A small image classifier, trained from scratch.
Model: 9.01M parameters, 24-pixel images, arch perceiver, activation gelu, patch size [2, 2], layers 12, width 256.
Rows from block 6, named by matrix and row number. Rows with one number belong to one attention dimension. Each number is 500 + 25 x the weight over its row's rms, rounded and kept within 0 to 999. All counts start at 0. Numbers have three digits each. After the name is the row's rms in percent of the matrix's.
# q: cross-attention query (model.blocks.6.cross_attn.q.weight, 256x256), inputs 172-255
# k: cross-attention key (model.blocks.6.cross_attn.k.weight, 256x256), inputs 172-255
q.133 063:508487554513511481517514518493524508484467485475500448445549511505498553504514496453486489468479476517552519476479482504543508501534514518512506536547488505517531502484551475499473503483496500514522485510500485476556515475512488495495545490480537505511
q.134 092:481476535510514481487517454502525532475509504475471474464556510535502526522515493463518494510475483511535517515496474505534538464477478509521490514502518478541541520469535531513480526511501503518528487495519487485526498499552496528477515483525517522520
q.135 072:516552502533469490518496531507501496485468485465508509520509544505481523506481450516454505476521543480495526498493519469505484523564484453504471482479485520502478555491515481489476483428483539541467510464480513524468544508486479480480497484452509520489
q.136 061:501471538485491490496535489502494507496518527499479481437516467511508510506512506490519486496456489544536490504510486512530549482500521530539528533507540498523510486509514541518487520486481508504545503546526466461541513493526466531498523477491525461514
q.137 071:485455489547482541512471501525523476519495500542516524511488472475559492481466516518492486491521441506461515503479478438489501525479518527508515498513498523445507507500464486486512496473517489485483497452508528496488463520494533470526469522531493537485
q.138 107:524495485533467522538489505517518451519499490515541508509483494492542494475493499539485521469541502545489494463489506504483471536516517507483477496495451534475501481528470481471536486477529536525487538485495513489494498532472501462495472552485487484452
q.139 074:473487495491505504519542488424472501504502507509493540454481486531504535486552544502544504512479520531488538518523490556489489493488523512540468515534517493534518501512521522512526518504487522518557513532500485475530555489464471516499498500495506475488
q.140 040:479474530448490506493469478493519499513511552516485539485535466504574492482499496485513482481470475485527501489497453504506520496448499474535501526450484474516502529481484535512521498535496513498508532499523479455507453517516488510486469467486502512491
q.141 079:518506478494516482505488479511511464522527507510524498542469494459524468483447475548485512493536503488464461457493507492459447528511479518476526480467470514469481490513483499466505461497498490483470490486512511512482453526502503456506465528513480498490
q.142 051:550518501463491473485509458535499488510552516488519478539479474462495456506453468523524483468487531453478484481479518449490490515532479483487518528472523524503468522500478491521508476499517465510424484524488510507488499543477524482502471523508499471509
q.143 060:495548510499479501502538511473495536513457480467488509502546532518455533488561467496481500510507526486524541540515519565525510489513482440479447490514500477558498515491522485518495524494480514523486494502461471487513562476482457509474516468490504479495
q.144 043:474477487513501523499496490481539504491493479528519435469491463459570529493492485505532499524500462548497494502510485525494486524433508487516490526480500519505480484526482526508511480548533478485515471492569462488534493504497471516491531511546454505509
q.145 071:511535522485501454510494517516508503487458496442497505491522535525440519483514472488491504499499541509530520505494487536515495499526514476492489514460497496542485509513508474514477493479482517549510527515491491519527545502488452485471532495490514470482
q.146 098:518549479506471504535512495488525477519476482484529508546492529509475473483486469540465538479532546487503511473488527504484473524554526444482453474460463522503471533523484518473519473476504527524479525505492514525471552507454509466480483526473463474452
q.147 089:470529530495530493486536519497482547485493512490470486468522502516468510526515489472492453525462478486534525529508509526520515451480503478521536511527538471522502513480528507528450530522460462494521466493497457496544513472522505532491533454528504513542
q.148 065:517495483458492518502500459480524507513497510481507525486488499513458521453494490510515519501505572489506509483491493561493511519503502461476437508441482504515490470540504505478540471506491538543517546531483499481536530509482477477479476484499504421471
q.149 115:468469520476525508464538508465476523485509543507467497468497465533496523508540531459536495536457490517510529530519486522511536465465488532523514499505547474528505471480517531529507531559478493487538496525522470472520481482520495538513509467521506491524
q.150 132:478515531507494502493525515475502532476479483467480479458553523542491542516554486470505482516468492507539544539524517527538524481490498477510467526530517475537529500491518503512483526491486506526520481501484458480539546476499471529495543479489525512517
q.151 083:556495491481506496508483482520528458516500523497531532537474485470505480504439472550476521464541519491454466466471493484468461515523502498474493507460474526478446487540460505473526451483517509525480531516488528506482474537498493476509459516518485485494
q.152 078:485450507483528523498510474483519484503517528513513482429512458510531531484527511482540509492484460539511524490492462526505514499466512509508503518500528523492543475504507506503520503522513549489533542527511507461536484517531474492496512522545508495489
q.153 056:491502515525516520517525499490490500496503489528496425508500489512544501552526513505495514510489458531519542471520503535496503497491476551523494452489506504482578531513525472524523534512476516479497514484558484489508517513515539513491493528457467530489
q.154 064:499523504531487490497472558536410508504464431466505483506517515482490525494506526495481454489488447544519457508493549437499493521525516520499548506559517503508494499495513479493469493455507489494511481467514494486494510482492502481520534500448548529493
q.155 077:547524497518469484523484473518517481508521481473517479527493551482489484492446452525453561479534513499495478461497493517496489524551479477476460495472480523495481516536498495485507464441508543522494526495460533501467511534477487468481499519472500485472
q.156 067:476468528513510485488528499535466512486493507494475434448526482527478539508503517453489460510469453543532484529522523524508509482476503515527552496566522499502544504480522486523454525521473465456517490491506462477539484492518527533508514486504542543536
q.157 152:528498475510470512539477499508514470534480492496533502534476503473509487466465486529482514469538524501481488461478513490479463544527519483473486497475454535480482500539463484455522464482521515524480529510483537492470498533468497456506471546484476470463
q.158 080:471464531490544494478525494496488517482515518518466485460517472509535516524511539469520467515482456514525536520519477491515545470436498533547531526531548478520546489483522520525506539560502474474532492516518485489522466490543499542528508498542507507525
q.159 068:481529506497500502520527501521450515495463523480495453459542527504471550519536502486480465506490470530517523516513503509533532493519512529517556488581484476520521519521516458505462508506487464501515460470502459479535546470531534510513525498481526510476
q.160 066:537524525475490416512480488521522491499503456473506463479540551516459528466505481471488458491491499472542463488496511509521496520500520481495492521486486514514504513498505488491471498533508480511519469529494498489534523517478472479499528489489533499524
q.161 071:538464467522503517457460458505538505489490470489482543433548525481543496500469498495491503503527480516488479485492456486497493500479502529492498492470521484472483480492491510496487489462477521522484483481477517479537493506555487495480525484536555538516
q.162 169:491487509522526495474498512488471534471469494479474511491530525529467512510525502450517495514456484476531522530527499467526533469487478520536497490519528480514526501463536514530464533506465514472492463473491512483519508466530490528488521474516545516505
q.163 128:506521487478487506528488514517513477520537513535531509525465478476526483473487520535484504486539502507473485491476523533457474524505514496476487490496474517481484489520460476477511470514530469519504531531540488526489496534468519478532484517483446486489
q.164 076:493461484505519513475496485526513501493493483486498530511515493497534506489505519488504532495507478508524497505505449486524506494485485530493503479490500496504510437504504509509508495484510557494516517478472509475493466482516498505498514507549546505505
q.165 101:486528470469494505508521515519494488513540543527510484468478485478541485502493506532478486509526491521478474495497520537480482513510499513482527480499496489482480511514467535506501490530518457500533525509547470527514480509465553501524496501495466509519
q.166 129:484513450485496535523503528503512468518513518531522503509472481473520474488497517535492536478548501506456498477494504522462468537490512504466492485499467518464494484525468495468545479509526505498481528504530497510489485521475511477538467541497464489485
q.167 075:489515518443507506475520506511503500497539517497510534502480499470529493503493488516498503495533470491493491511500513546484457517479515510474507463517503476486487520504491489509499503518517468491480486501536471518483484496460519492543497486452487527556
q.168 134:475466501504543497470498490462510526470491499480479535489513503533487508513529519478545494521460498463520523532511467474526533476447489519520457518491537480534512476471513552531498521519477532502509480485495520477514477469545477532482511471549537497497
q.169 146:535552506502473485511471508545509484512518491528504485505493496460508496487481491529453497490527498500479463493487531509470477518535523507492546490521480519475475533511493463484477486442497471493475495491500503544491535511490525483511503508473487517504
q.170 137:477497519560493492480522550479468530470470488476468490475511520518474514524503490481492473531482470488520515537513525464514523468518474510545521500536525468531506521466531515534456519497459493479513462452480491513525514477519526528464504471503515511497
q.171 091:468481497508503497498518491503493504504489454471499492490508504530545513488518494481501559504482479544518499509515454503504508508502497517479481501467496498495489475509498474508531509473525553508484516492460473459513508496494458502486495495501520507516
q.172 084:495513581518482465494537498485467523473482493467469448495494518525506520568487469472510462494454479532540518497495518481524508487508498475521512526502525489552500545494515498517481512491486496505512494496513479508515527489503499521483516485463503486535
q.173 139:490506534547511485494520533472477538474465487467469505493510532525473514535526487461509484509457476498530529514523510453537523469487487509539505489530526482533527524472537520531470527478456500485492470447507500500512528468529507525484512487482510527523
q.174 087:522536541511476490499489498518513502492508520517499485487509513478516501501488511486479454494482506497527511492471541506502492513522520484530520521522509513495476539494498500511462501515517450521530494506538507535504503496516543491500512502497487505496
q.175 075:508546506509488504517502545515487488518495503520515508525489523469442482497479497538449491502504481473470485481502535472464473520530504516505553491545472523479539532520494495461479475489488474475477486450517518542478511510492525483519507505483486542490
q.176 110:499529483465470510529492484523501475512520510535526491517484489468515489488506508538488505478558509488462491476507518536459466526506521473459492494500484515461500505526465455468522466499528482487483521505537512512481527514447485477544492515462471513492
q.177 135:494510524535504475486502536498468539478471477490467500494518529509462522511514506468497462507460468488521504534514526447516516480517488522538533477532524478521516525463541512520441512505460483467496453463489483513505500477527523523487530473491526530498
q.178 058:501480484477541488478503526494529495525538509492501500425522511483463512473477509499501511509527512504511489481494482562502517509479503523487505529499498506518512472485480558487478464540522442518557525516528519519551470504490528479477496527531514475514
q.179 115:519487467490501533516484492509525460525521499513539525489499481473537492450496514522486526475549530498475489485478482548476475522493516501460462500465474512467478469542458499466526473508552506544493555539493504500492481534467477468528483525503483482489
q.180 212:508516454514487521518482534515498457522514503535524525514469483457503476466479507552470514492561501491447482477497529493456469519518511519482516478509468525465475488519468491480511472481506491498485515486508502538480501518478538476519477521498467504474
q.181 069:529454467511526544476450475503550482513517531522513521502495467479518499501479498503522548531501532453499500487460449529489521489468524539497504506491496519472497468516492532500550496482522541508511509528493551514499457515538488475482476538550500483472
q.182 093:495506543468459483513523440502486498487508506482494450490490473511582518515516489508500481499507499551526505499472485547517494495494493452484505544466493486513506531514501461506515501503524479510508532553514454449504533526453463503477515501455476461527
q.183 187:521532492501473493523492541530494474526526500520525497517473504463478483494471493537454507476539490497470469474491541502469462534538517517484518471511467522471485519526487475469493469473511476499463512486490507546482507525475533467519486530476476506491
q.184 155:483454501507546528489517484470508520477480522474488524474517491534504502515513516463532514509464516498523527505480459503534540479465490498516453527464524493531512472480512556521518528567503514529538509535494499467518466489525490522483486503553512471500
q.185 233:481499532512516485471527507480481548471490504475463495489518510529490510539525486462518477525457475492531517531527501474524530472493472518540519485523541471533519516460534522538473537502461500483504464468493481499516503464534518537473519470495522521527
q.186 153:482477520506533492465518477472487538473481500477468503490522513541485515531516479463530499519471490482524529536525469481534543468476485513521495501500529489541518500471528532529504527517465522490500468492481500476511508467535492529479510475518533513521
q.187 104:478486494494537486470526521466470533475486469478468514502520529538445520509533509462537498523474479471519519541526502485515533465473472494521498498518545478518547488481531527524478526531463508462512467485499489484508497469507484527496520454514532512514
q.188 090:495481490560530527487494542466491507494472494472482537499517530519426502499517543498512496497479481480503530520512525408513503472484503542554497473524513516515527495476530548498474506511459509477492473467499522512493468493572531518476484501530535491468
q.189 101:511512539469452480523496479523510481515512511507512465509485478510532482526478445492458512485484519545514466470513476545508490512552497443474534519505476517497470515517482440489523488430540500500500524527473482484501541518475493481497487525471476480520
q.190 087:485462496435539518472470445481521508485545544526486527508506458496545473511519526477544489524488538482503510504486452505503506479446513488497470506453522487510480455498496557519526516541515510525540502548535488488471439485508485523523503502537505504528
q.191 147:539508494477464468521459471540525469525507472503530486529496505480522489485475470516476500466534532520485457474472494496476468537522527470472498522469466525477474488539480458463506464436521509521484521524471516485479518537490458469510513522484511489496
q.192 071:522502488529484507517499465493526442503476485482516490416523509517513513490486474526501483472498552472494505466497490509492502510505533498528450524495477520563534535519460525480499482491535533515473517543466543485563480521509458484498453564532509432461
q.193 157:471520554495499490505512512491453544462477491488470489477518508517491530511533495436518470504444497488530517551539512527518505499508481498521498486504530477500513524458569478536452503518455488471474499491497490486520549486477478520492513483457481512524
q.194 073:495499541505489478507505499508476567484485474488471487509508497502461518514509487398500509497436497513534488528530499514535525500545497500503520492516519496462504482477579513516496513487439517477480490506484482468508541500475518499461525481451510513491
q.195 070:490513448472522524490525525507487480499542518527503517552465482457506430490478526526538468516515478488451493517513506490449489504464467499502511469509549477488476477486474510503495484530504476491505495495541511523457468497459530510519477477513502518531
q.196 063:475513490483515482457530514511518518495543517516498529568459471473509485496479505515529486544513483516467479519518486476476499485490464475492514497503524438488473505477499488519508495497470495488527461520515481501443504471482503518515492448521513541550
q.197 085:529515561507474451519478470499499531489464501476482492456524528503497533542525465476477482487495519502550524469482528521541520484534523493487486531507482526532498505509521512501481530474506496504496499514464485491547564504502467511454518527481502472499
q.198 090:463518450480490512466494514488498520491524533536475523579490486467529472506522524534515520515556476467474524542520507484467507484470467521495519464492532472490503490467458526533529520499482473481504491482517467529453500469510521535492473459503476551520
q.199 064:525534560512440491517489487493492506475502487518476509443503490483504506521521469475488478494457511480533488508546540522503470491559530480511524498532502514494494528491564441528469500451466496487461504482487488491541540517450498522520533533440481485492
q.200 071:520460452507509518509496463489495476503495496495509504485505520522496502535517491506486534481541484462510548492482477448504537484477498497538475499475515501550516468520475560508519514502510499524515498486507510511513507487531483513477465524577507502482
q.201 119:532474507516475489519467454502539454513472477485510488408519519520513524498493482525492490483517527484501510451494493514515495516496538496504476535469470528559527524533455499480502486492535524544506512519458535483580492527526440490492483563538515460481
q.202 084:486507560492481475493509502503469542489506483502458487509524488496506531507519480457515486516437504509537477540509512536527515483519503492501514492508502493477488534464565442517448507487464517477488506497491467487492549487464495514504536489425494519524
q.203 068:460499448486527519467522532479482500511527506514528508541481481446493475454492540544521506541506497503452480540500496501454470518465483516501513466529504460499506511473468485491501495534488498484500492490529498518470455506491524497532498452526503526515
q.204 059:505487531514510488504487487483494527483459478477464493524521522553495509520508499492499501497470514497529505498507473458550551495484476520522471486507504489527517465498520521532489504472494518506509480515482496474458493499544484506468505466494544511506
q.205 058:519469493491482527515480452467540466492480514490512528442499513506510505513492512574493502494523514487498547471500520492494473490493519508511463539480481522548526518532436525505503527484546486491471506532491536494526480502505475507526492551561499455467
q.206 055:479497482513508519452507491469530538495499518527486510570510494511498483529513498499494543494469439514516542500480495452491532481498483528481524504487513498486516454495524510518512533470481497500492477487533461475459495483523499541484502453495502540484
q.207 109:467511473482501528486514527495502496510531533547498532559473485479520456511498516557490504516560460481479534494477525475469462473483472518493521495514500486483491491517466507496513504498519475505500477480539485530456473488490539509518499469512474537506
q.208 059:519502537512464501535491466527504466498507495511496494472469489476509524515488503528502503459522517528505504469490486536489470533539523485463489506498450524504502500550461473469485486492513493495480529535485493490519515534479486464521497538464471446478
q.209 108:537480522514502501523492478496512464499457484481529491422495520512499521487491501504509483491480534503508514466496497505526480519517527487523457545483486530546513524519500493480481488502526533524494524535469542482559463535501449475516493559507530429476
k.133 064:518484480513529492468496509492513499545497472438485528515501483514460456468442517511471509498517462509477436553480497546501505504512475496495475497495476471460491513537508480489505471503471527495497510469551493481501558461525501496489472540511522468528
k.134 106:488497498542489514460490495512513498519507496465484491510530501509459447443482502500442521452499499517476446561489506539492510516510514481483480545520497491447460499556477450518504482478475534509506539488567489532491508459493514495452478527488486475475
k.135 068:439531494506507496498485513500506472481529519501482466515553547480513542531482520471510519505506489496512506435543500497492499506493520529521522531498497505507469492463486457496515489494534485497462501517465487529494502500498584519523512504506511512484
k.136 055:531505519488536560504518515504510493501541521524500532501496513495547475462503514507509506494469474463482495488482489494508522522530520468559499475499528497511497554492531516550500517539472486472493439521521501481487525504545529517496534501506465493543
k.137 071:544496517502507489537531490485492500494466493517521513481408465507524490514515482548510476531505481519481555510480488507480535484541491501496487468475487502515543488502536560479512506486498489488502484493462498469492516515483457498540490445535505490522
k.138 134:492519534473481511542508534491490474463495523541502508498473496484550541566561500477546488520484511488533569462506472481513518486503485508515498508490506520537533500462517522500484546519524448488490465521438486480500492525499501505510525477472494523518
k.139 081:522518552502473537510511525505470470468497532524499493507506494479558529511561532469542518507471496497504553508513473480498519498505495499545520516527514536497529514478501515499502550507508446487498468539469498497498490537488532515492515490460479511518
k.140 045:494512518520549541532473514506492472464488527561500492542422513497545501473489529490534553499491522467500548521466485481512459533475521478509505522490534508515553520474537534509510524525514504476490478509490477515451490535519514533487523485479435532505
k.141 074:484520462480508504522498511491514491497526470556513495480472510490539547553511493516551491531482502493533531437478485485506496522509495523512506491456499491581520507462540550493495500517517485470489496511448496492499497513542510518532532497495500479500
k.142 050:486564433497569500496428489484497519515514481510496481476496532525495552539473459520526501530509499505540489483490503504511476498507500533501487466453495455544518498472498531496466503499515476499505530457481492525510474481529475508543527485498482518470
k.143 074:454486536509477511473501475510511515515478491460512464501590508509448486483480523448461500490514505528497467531495514501491500494488527504464530561551504501434470486508458451506534451499506505515487530511549525530499490475459522486474483529504525525497
k.144 053:510511560519503514513505488518500463490485498504511487528506531474510506503528506483501528462501529501530470494476510479490519531484537462502523516565504584489519515515476488490482526538501493527495515531527502503493481490482516498435493515477470518490
k.145 083:466511503499474530502474528503499512509490530490495473528566512486486524498523527461488499471477513486513478505499493471521473514467553491509504569527512526484495509499458447508504468500528488510477494532533505544505491502504551516459489512505512516472
k.146 120:442513503468478506525503518487499489481485502542486486524525528477536550546519522473524491504490522497524521442526482470511488488488514528514507518515519516519499517463486488504499502522526467504476474533460495532505479508509559516495520486510502526503
k.147 100:501517494513502483445496466500493510526506468443507482517525507528460465443474505510465512468516513520452447540497523542466479504485518481479508502530485504450454510523459454487502465500485511524510526463582521521502504466488507488502476543508518495485
k.148 087:452527532499488521524515538511471490485490535517483481534545513476526543501535520429534525468477532497524507476492505484489495506483548472520502560544505513483514517474463456505500515523526487505486471527510501528495486492496507492479476509471478510491
k.149 080:545478547522505516480489512524488492502537508478508490535519478504517469423510525495472534460492508518506500523445490515475507528482516455491509528532531515462508519516471480498497513492496501508513490486554526507479497509472490488482508501462487475506
k.150 153:491488516519501488462484490501480515525479499451514490479532489515464435449468507497447509477519496516475469558499506541486512502501514486477498521539495503438480484556472462485519475475488547502519540487567506511491494470470482482471465528503513482468
k.151 084:501501466493493512516489523504526463484524487563474508520479541512495543531512493529551484502492489475541522457506480499523509506489491514511507479454488479587515494451515519503484522500509498480479488514483460488485502507539490510530548489522481514493
k.152 067:542511556542512529513518521517507486459507549520476530489460511482516478481540508483512535490463491500510532525466478487538533516496499454512471498506533513492543487504527503520494546540533491484511493522529480490490485510497488512498512492481451477515
k.153 069:508504557499508538527524548533509495497505515534489527519480493450555535513528533466533504503478504482544546493510483471497516491521514478522509479517539527494555507500498485533509529510486449481487452505463485471488500523489528504491509474487499491518
k.154 083:495468466509484466473497487490489523524454469458503510443502482544481464480463503530449489516532481515459444547502526549485513496504474522467496466471458484515460482550501523497524452484488521514533519476539522502517508471497471487529483509518516493501
k.155 080:443528461489490520531475511499527489502518528533479499524531553503486552528515516482542486501501483465520503454521489511547496509483513514523492495476510502554477501469510493514486497516511496476481470534473496509503496506547536525521534501477498507485
k.156 077:560475503550524474461508484490482525512497474459504495470489489531473436459466475554461498509510495504455482555465505524489506518522487468474491470503502465478464502535476493480505495483477519515542517463539500476495524477487466485518484516515513482524
k.157 120:485503481467504499537483511494509495483502502542498494496477513487548558572535483491562491501494519482517554456497484456512503488492509538505516501486503511544528498454524521510493516502510475478480487519426476508508491527510513506514504479494493507497
k.158 074:543458502515508513491516505516487507492501524470501501485502486511446449432466480498460499488500490494501471566479511515500529524502503453490491485503502485474500512530494502491483516489461507496541510516578482476488519473515435496487509519465481476507
k.159 068:526467523517490482468503482489500527512493502407503480483533476551478465473486478505473490495523527518479489530481514536463502472492526501447515509547494493452476521547486473488515502472457536504526542508526498494507476482473476497480447512519489488502
k.160 089:489474467506513442452498458470517519512500474499520483482511487547463477493472490527488495528528487498445434522503518536496480517494519546481508485469478464513464456508496501485514472488498487520509522472531488534510500472515491484514510550551531510470
k.161 065:489481504459504469492507482500499519524481472486493513460533475503469488495451491494471509518523473499471447531511527535494488467495490533451485457507485514503484469502496469457530481457509473530538525474487533493480482447472463496527450527550531519516
k.162 135:526508519537537505474433497481497510518479488444486471526536517508467483490460503496480520506508476506490489517504489515494479487517504483439488566510491501439473453512474488486517471448495521484509574482530487571471508484462495516495459525525513509439
k.163 133:507492469474453479511567486519523481503544509548507527497467495512524518518527494533528477503488518498505526500488512507496524549486499513558506433478506476557516547478526518502452503543505519518488445503478513465537495493560490491489543483492493492545
k.164 070:453482497458483480489521500476492509488466483496516485505527510517509493506503488507522489478513523517473517512503551522508491462465546526515519476546486496496487520515492471481518480510507481545527491477495544504539463454500518492510502534506511502486
k.165 201:513487499473470488524584506515492496478496509547529528475458463497533491517528475513521503482500519516504532504464491492492516515492494496540502426496504502529550534509514495513491538534510492502527454506471512438513478503517452476506509476482481501550
k.166 140:516494460463463497481556483513519513515529513535524498511484501511533530511557514494504484474492530512487492486482528506487503560467516519568529458486495488544510542491500519492461514540492521532489462495512516477526506486542496474493526509503490525535
k.167 092:537491460468515449472527492476509523518521473513521493512511491521537506512509493539513468486516511535472505505474519525476492521463531523553518426476467464544500538503499509483468495492509542524492483479520509471537492472532478458496514511505521540535
k.168 115:482520518483495503459472509478486520510499489479503468497539498503466488460506510461476519472508516515493453497484526525477490488473527516467529537522493502464467482503444464469502479469502495523507552481565512557513484489475505480489460533519510520454
k.169 155:515488468517514487517497472521515474515510498492488538492484498506465488503432487557497481552502456480488502525521489507526510494534472500482468458464506491506482492501538541518490466492471529471497504514464498460496541512534493524510519488520514489511
k.170 151:513519528548524522517471529525474469469494528480468528495486514477504501516483495485506527516468464479529543499518463484521515495538470443467460557502524527458524480495513508529530526487505504460500504522478464508446531528458493535507496469477477458482
k.171 079:551495518463506481482506477472500524534507478485538476507485468506542514502524508517488489476506538526479525501491559508467479511456524533525533490466510494542498545496492537472482506511465550540501478483519515497546466520513503465482509514508465545513
k.172 097:524522525538540546509419525495493505487505497480473481536504541473507541503499529458502530503492478485541491471510474483489496498522506469474499590504521512487489484473478511502506501487531483475497529520525441552465531530461532524477493494490478503469
k.173 130:493510524538528524480406512497486492493513503457482496527534525489477515484472518471476507519474479501507479502525487492521500485518504480457491592510514515460452460482484509505511471460510510480480548510534471574466545510469525528486480508517502500453
k.174 071:507485491503469505529539504539499449473519524537506556468473468514504519531470488524526502518488491487503509498465471494516537537504481483510469445474509492533533510496538522522492494526499522468506469503469478444494492528538471504546535475525488477532
k.175 092:521500446535527509492478497507521483506539492486466516538463522512487519501457511537511490532488489473507470501512492508510524516535475510507476490465509492515483509489530526511479462529473496473471503519499456501505564496542504534500530509516513509501
k.176 091:530493470477475476475550466511528513531533491516513496497470497525499491517518500528508480472516528513465495494480532513484505539472521513547514438477481449542499542500511506516461484535469517544488512475511525459547500474554477463485520495491500496515
k.177 155:517508504532538513499441506505502496510496492460475502504508513491464483488445507508493497539501464478504495518529471504529479471547487474440474535496510494485482451511510507505512475459495483470492541513493464525466541507486500544513488493523510500474
k.178 135:506501514476459488519572500516476482471481523526510528460477472500530490505544484499515509480507507513507527501459503490500529514493489500525500469514505516499547531515515496500489546519518492508513468505497526443502483480491459475492507482474470498546
k.179 122:495475469447454475503577488496511503501517497560528508465477471507526519509537472508499484491526516512470494498475536511484521515475501531552512429494484486549516541492523488495481508548505505531513441470483542456535479469551477468500522488501505516545
k.180 203:503481460496478493517565473526511476509523505543506544489474496499494498497483492543499476531487482482489497510526497502515525513500472498528483426462508497539503537492546536522474485543488536489485453520467520437521520515542502505515544471493490489547
k.181 079:434506513458460491503546535503458488475444511534495525466499496504528496505530460460515515478510504501507497515515489485498539479494494497499513470525508530473528517511508476515523539509522484492531460495477538484515473497484497487511482512476484482539
k.182 093:516511565486501502543520520507493500451477513492528504504474503485551528519547506473498504484479523500529565454473490484476512483486516453531513495533527544490543517492486494502507561510533465489522485507468512455490459534477514484467505484466502478536
k.183 182:515504442519510505511501489515533483513543506518481529503473512496500506498461512544507479553493464467490508497515483493521504521524473504512479457444509484549513505494537543514488478522488514478475476507465476469497549503546500514529523476520493492519
k.184 210:473506543482469515512518530510461505474469517514514491481505490477528501500548488438531521441494532518525520481474499473487511495475519483512509525546513531471536503501472461496508538504529485519523491508502525509492454500456487486492476488469474492500
k.185 153:510531563531527528505439556505466502472460506456489496504510509478508484513498489463511543495494494505528511501498477489510499461524490465449490586541513538434522449515473474512543518464527472488510525512506460537450485503426510509511457500496490496464
k.186 163:471512534519531512473432497483480510517474485462481457516544517493467489477488522466471514501499486512504452499520506511506479472494517511457498566534505520459463485509456478498517481471511481498491543504539497552487494494457527513486472537519520522461
k.187 105:531490512511532476472460494468507535534489477456521478500543499532481471486524512501487519459519510539486507525475516520479460488479534487481530547531474476481476468518466464477499499473490495514513544480542493554506475465485486491472464531500512512456
k.188 130:495512481530520527500437500505518482510507490489459482512533541492465505483458520492491507530482465472505482503532480489523490503528500478469466560492507494495477454497497504524494446483490512469476531511499476556466530506493523549500498505509509493469
k.189 069:492510536459487492501511497498479476460525505528507503514447458473551520518549497494507490503492482503490565483498463479489485481489490495557512488488494547518488543508499521463524562535539462483522450479487475446485493533501504488483532498465474501554
k.190 134:479476530452472469476559475472484529495486492518530497483505464512501490486526488494498485476519538522478495509476533519477501483464522542524520466519481494513492511516481478460496505503501492542525479471505554470532451477510479467510486533505520527538
k.191 153:499494452488535492482457462475533510528531471486488496525513525520475506483458536532485476540518491486472470497538516528501484483502501546494506473461478473522457506491511510490497460492471489508485512481508492502519536487543543512516517533541532518492
k.192 059:552486509546510505505497526502498461495515527478505525510479491519496487497496534546480493528480493488519605520516455503500474478537470461489483513481513502518539459485508512433510495504482500447511536510512453489472524549476502558525495479499521513494
k.193 171:493496527501460528524531529535475465459485544523490540490481504475533504527506472485519510527497476477521530503505463475520533494497474500493479496496514533501518488500517502482510551505531479487511477539454500464480487505491483507520497471463485499515
k.194 067:485487543488450496488538543504489494452471522488474519491494505517511480513511463498499501500506515482489528533513479477501536470485466469501492526529507513497544492530480486480522537514520475508510499501485492478486468486447484481543492519479512524500
k.195 084:520512477459455504503503471500526506541537488518502507500475494486517527462509525514496488465489510507506519467445546488483506528486518507524525484466509483525537512479526515506464489496472521511475498501475491486535518519536514468481554475491451500538
k.196 087:514512474461467451521519447486531511530528469532511507492476482512506517480512528517493482503495510505467484500479547509492503539498520529527530482462502494523491519483532529529478481521456541524479465485456526488545521534524501464478543501515480500519
k.197 087:501478533521513500481496513508487467482469514460500517488505491515476478501453478538523476523509461475507560524533458519519526476528452475470475487516491515498483477524505497506526519474512453460542508502495472488488475488495459527509492508498518487503
k.198 068:458481445484454467507525454507502516523544483518486523513488512508462496512503511520499513479510502502465432492482558519475517539497506530520492475471487463498502498499527505559497454527477513538467511492508530459538529473519511463511505502522493469508
k.199 067:525485526475531498485512525475462495457467513506513521512488504537507486533499474504514523507526502487513518526503466515502504490514493483459493489534473543519521454529478496447530536478532463493528497476518487504479467442481449496526477500497534505492
k.200 077:463525459520449516526504512542506488499535499539478529504471508505495515489484521506515487463484482467490434484491501493513515551517495506504470470457522478518527485471556524517443493526501528478473496532484502473512522521520491527485519467505473473523
k.201 077:532500531528546525491459514499490492469495486480480495480495502498513510495486500514505498538495456440529584513523414508527497488532485491482452522485510502521466486504489513434501515488496481399499495526505443522483520519496508560524514513504515515484
k.202 090:478454539482465501480513516532471485473455520502500524466512487512523486524504449482495490520506487479497484525518474514514524464484489523481506502548478531470490490543510478486522535500519485488542504536479510480505457483473475506517481500495521483500
k.203 056:513478482486510528507493479490525521533511508531492501516508509459548520479513515484498469484473527478506502483481517479481483533492547527536536525488524502494494532485496475527487472520464527544491485524487522515514500535504582447463491472491511495487
k.204 050:497509461511464484533535490534505497540523491524520537462467488502475483507494493547492488509464499521503496490498515474515498506513468486508499476488531478536568494473549554563458492495474504481476501452474502480494498549518511464492531449509481501529
k.205 064:495514508539574545493446533514489495473496510474471518512511541484474487516472491483524515517481468468532540513516465485494497480520511465483457531519495514471502475531500483513525514449507502453537538487528455534475488516504485549516486473509494476497
k.206 051:445486496506457463523524476549520465517486510513488531470492514518459481472507479520494473512482483499466426468493507528507534526508474526495473448482467520509479502500525495570486494526503509511526470484513523507529467469518463496502525522477484501524
k.207 085:489501466488522475454486457480529509529528470466515493524508489500480492487488510502472511476511507527457428495480536539495483535480525495508491488508485459505479517505487496547476459516468520535501511460551523514509504470508497473470506538517509478494
k.208 079:513490519513534517464469526484495505485479486441523479534561532520507489519493486462477523485535498501513508505504472501501488460487510491473511533526486505479462472528479454445525510461523454480528526482540476540477498468433503505515431524514520496471
k.209 088:508497535530534538517488541484491510478474518482482508502506506481524500502500498473525506524471472462551581505518435490527511495538487463489477538518521506482497488518487498455507536478527487417507520514529430521465493535493502566513491497482519487464